A small encoder-decoder image transcriber, trained from scratch: 97500 training examples.
Rows from block 3 of the image encoder of a small encoder-decoder image transcriber, named by matrix and row number. Rows with one number belong to one neuron. Each number is 500 + 25 x the weight over its row's rms, rounded and kept within 0 to 999. All counts start at 0. Numbers have three digits each. After the name is the row's rms in percent of the matrix's.
After each neuron's rows are labels from the 100 images, of 14976, where the neuron reaches its highest value: "colour at peak" is the nearest of a few named colours to the mean colour under the peak. Only what is clearly more common there than usual is listed. The data: seven-segment displays showing three digits.
# fc1: MLP up (encoder.blocks.3.mlp.fc1.weight, 1920x320), inputs 256-319
# fc2: MLP down (encoder.blocks.3.mlp.fc2.weight, 320x1920, transposed), outputs 256-319

fc1.233 086:503520476540534477496458475495482497481525497457517504498524500520480521527511519488522525519516444459556449467521522506514486518488504508480546533440477490490508500499474528506529499504504494
fc2.233 063:476525456439499476541523486513500513511515480507485523483490470502500525484467535501494458487491470496470506491495501485493502481445498475529468454545515488484496493483529501513458476502510498
colour at peak: pink

fc1.104 089:482497524534488531450535445485498497550471467457501486505497496526507529507503484475470478489490502530485494513485487538475518539486523540515537484482475499471516525472500553453491507481486525
fc2.104 080:461518534503514489519517536481520506495514450493449478527472537476488507536543518522516457562486496518480479539529525499543526544487538501527506487494500517464529471522505472508480524502475499
colour at peak: red

fc1.622 099:501485533541480515478513460473499479501475469455490426525488476480522519455519543515514504531516510547495515490493488517458520492524498498482535499486484507472483493507445509448495500472479494
fc2.622 109:465529513534506454478552499465504530479489457494504483519490511512496576500503486511473444531490487568454522561508503502546527451499514508537535482487497512481499489547507461488513519472500490
colour at peak: blue

fc1.613 083:516538475477516522458485518556497535488492469501461526519466516493482527513480475499499481469535536447533499489451472494503503508498474502483521506513491477526505480546502481476523479541497473
fc2.613 078:459539491504502496557485503501454497477489497466515488507507521526461521547505474486524494513501475510547480532552555511538475496433504476500488507519511513443539493485504592503499532536509530
colour at peak: green

fc1.26 072:509514537499533486533515469511489515561460478502489487494491471474496530462537465491510500521519501510473494517489497515483529506498480535469520462497520482486513520512497510476483527545484519
fc2.26 084:485497485530505476465559523472494495494505439501457497498518542474511556503517528535507459517518518542470508516543507500555505532488507476505549487496488482470522447534500429516506490462492502
colour at peak: blue; green

fc1.681 047:516467481500499532531550524429480499477475537498491465522492523511488515519516484476470530469437505508548519504483471484518486497536473518542516489507476548538467521508516416488498486546525526
fc2.681 043:491471552471496469486489546556499531530524503531487536507563517492530508553489524496507501472522522511505485496524503510444524438510559488515531494536489479516464473472510493513462520523478486
colour at peak: green

fc1.687 108:524511524493540496487483442500485472455453481486504546542546457513494499528480515515543519550498502497521545497532531517527443536475548475489484539488493533466541504488499468480530473485550515
fc2.687 107:475520499521496532546522481470476558520499464514457486477483515495538509504536487517491457529511536519491529453472492461503547506492475497493499477510495517486483498468493514498481523550490504
colour at peak: grey

fc1.140 071:479476510482471513485496509519496476499486510515511498516488505511561509507496533522500476542515481497503527480475495463460483563492535525501484478464485482524454541477497582505484488469471488
fc2.140 073:493502534513450463496552514494543498531494472515495509497547493528493565469458506472477478508495481484457462507483509479499511547470483521507516494515515487481500505501525456496539468487514492
colour at peak: pink

fc1.583 099:491538512488527494489418485499487511487459480481505567520522398482488494479490541545518512516543559476506503453492513493476454482482478449451493525491518497458521507474518529525565528515510506
fc2.583 113:498475535470499516541533495456466471478526515531521501508552496510516477499524484509497500492517494511521531473491478525470483510464434514516510484541472509503503478498520455504489531541509516
colour at peak: blue; green

fc1.124 125:503493475483497520468465462487449464488485492486488516544476499482478493534506549467521524504506510517500536473510529509502444448500499515477502476561496502499508515513527522514523525495505475
fc2.124 139:453502501521499517525496470495471519494482465506520444483483503494449514478491438519503525492476511510531521505540520489539510512459500489501543492504518517462527502499497512532504521575495488
colour at peak: green

fc1.190 114:533472497445484509478515478512484494488473505468574512530487448473483499499531504504544518524487461492541540493455491512469496479521488531514495538493521531474500535504512483498515514479537500
fc2.190 115:521538542526575488544490503498471518502540473473501461502515524506559487535490555506539453471475463564456537515490501514542485532465516467462528510537474527501487488451506478514511532476499490
colour at peak: brown

fc1.241 064:521464508522503526487525492499456540529523506471509517481530494462511502469532490492512531496488505529496523530510461469484519485529477497471501484532465459504474510522493532482465523497466486
fc2.241 080:466482466502487470457485552522524536532528541516503524507481520519512541517475503490494488506510493485518511501531514529484504440495519516519515504484488497535444492483522476506482482496500468
colour at peak: blue

fc1.220 082:515451489527506524533538490494488478499482489505503523496504494487480495523519450512516483450492496495486492569518477498504529553499499523481488501474496472510470500497548489498499522522494485
fc2.220 090:478488536469467511481505521476532511479493468510464483497523462497471493495481516477504485498466477464513452504498519524470532446501496507504489502507500495522483487493516496545477518518500455
colour at peak: blue

fc1.172 097:469467546536480509473528487483520497524469480447492463524496466521520532489510508505466508525511512543490516484492486538437519475532501544505567481523480516472502494496461509460513531469499471
fc2.172 103:457513533523506459494553505455512517479497455495499482522457536491477560504530478503489452531482488567476497539511530500563507491475520504525520491478492530475518480540525455508514506485492507
colour at peak: green

fc1.270 060:508477464512497492514489502509513492500525515475528521551492500488491485528505524502523473517519486475513478487554523497504486568523521527423511493485518475497466515495474563503506471508504484
fc2.270 069:489498496486494474491542461507501492509488468494503515532532474489479563434458473467487515518520469455470478487448489493517515497466477518483485548496505510475490483477499499494491459508529463
colour at peak: grey

fc1.612 089:490486544496581512479506470536490514496470470508438539520493462494480457450501516462545499511557526518465494496510494516495490507463503498468479498478486471460509463506503545480524497525493539
fc2.612 116:488475508487506501493506497463532490501511441506495479490495552483506553510539512525512481530521526533493503487521496519552506523500484499538531489502471532471542480538515472531498514509509525
colour at peak: red

fc1.170 111:497519498494499550478551483502505517512470531516480574540521479524528487429537496491486469544488489457495479500493459508456520520519502458531502517502481441528536486524484536479475484497473537
fc2.170 056:483538547508505434515490514472496494457478425505460500483493528472499483509530500517519478497506517545456495506533509499521511468507512468506498479500508526446531440485520492528442561503479515
colour at peak: red

fc1.114 129:525487471443525498510468491488500465530468485422533520528516468483490504545516486505521505497459503499493499496479472526522478500499484521478496496500549529477519556497513478506500506487504516
fc2.114 148:508529537471560471526486488479470500469539450470517474489528499498545498516518554529541482480463485582475505501501472523516495520516519507470537498536465551506482467492482500526488539518498496
colour at peak: brown

fc1.697 072:490487526477467499500541504449506463520501524494509476522511556525457521519558467476476531500454502506532481502457470497514522501520481534518552476496480490518473507543479430487480513552502473
fc2.697 089:513467518531493483494496543524505552523497507523485532506530513488553517513491500501500510494519504497480495487518504509468540467499529496552508493525462467514502469501501479513507500530485491
colour at peak: brown

fc1.695 110:518460514464537522475496457506484489536493495496567471507508465502457499496505521489547563449488431480486457538537515506553516459513499517504491502522519524484505478526525532508453483450514479
fc2.695 078:470504520507517464529482536537482527499502485459462496488531496491540466495540521502512481473475495479481530470530480529502493515469526480466506469554501527475460504471504486550487544503521484
colour at peak: brown

fc1.450 138:550502482528532484447480505493497464490493495491523504488517506465540496505486462508508468481468492490492493471504489521516491521522491506494511481496512514531492508508516471519495516477513525
fc2.450 095:476480512474542440502500532501544477424492461501488556477482507533540463472476504534490524495525503492483509540497482508545458479514504482516516499499517490470490475486458530488457519526479464
colour at peak: brown

fc1.296 051:483528435508479510515494505481472467540496520494458529512524497528520536485525508455494487523467522478538524443485472455455502507521489530510502532492471516536516462514475523515518497519498440
fc2.296 047:483505507466534468535492506486499546505505474549514504520522513501470498472503524498490486500493476491493458551507522540462514461489506482490481453536473465503472466489519504479446544524515503
colour at peak: brown

fc1.61 157:538461515546511498502522495512503523501504581494488514534452495483492483545526459457521470537534549484498503509504523543473504476489528449471508506492508477523459500497522495493486493420489488
fc2.61 095:466519477526504488529457549516487495503520465518456451475496520498535499510476491481535510549505503501534485527531513495510491525454501483476500513482516480478494486471478555480501561504491460
colour at peak: red

fc1.639 107:519520498473526521504521518481488549481474533517483497486482509507486522484471499484493535485477510444488492492478511488472524526502537527491489490463531477497483513458471497489538496478458469
fc2.639 068:508500491519564511511451456473538487438480486527494508553517508511472510524546501488554482511498511483528491506504505522449519493491523490476516487503525500518494449500493502526439537478482512
colour at peak: pink

fc1.358 094:529505461460499510473466485468525497510472489466555505509498457494509494500496468492541510518468476476511469473481457555518477502498469515453488472474558517484480525481536467519494535471513538
fc2.358 095:496526528507556489552486476488479460451515437506551465498514532518548480537527530520515483470492471563450527488478515526530461512491487528494525497540480525482488446465492503514508525530502480
colour at peak: brown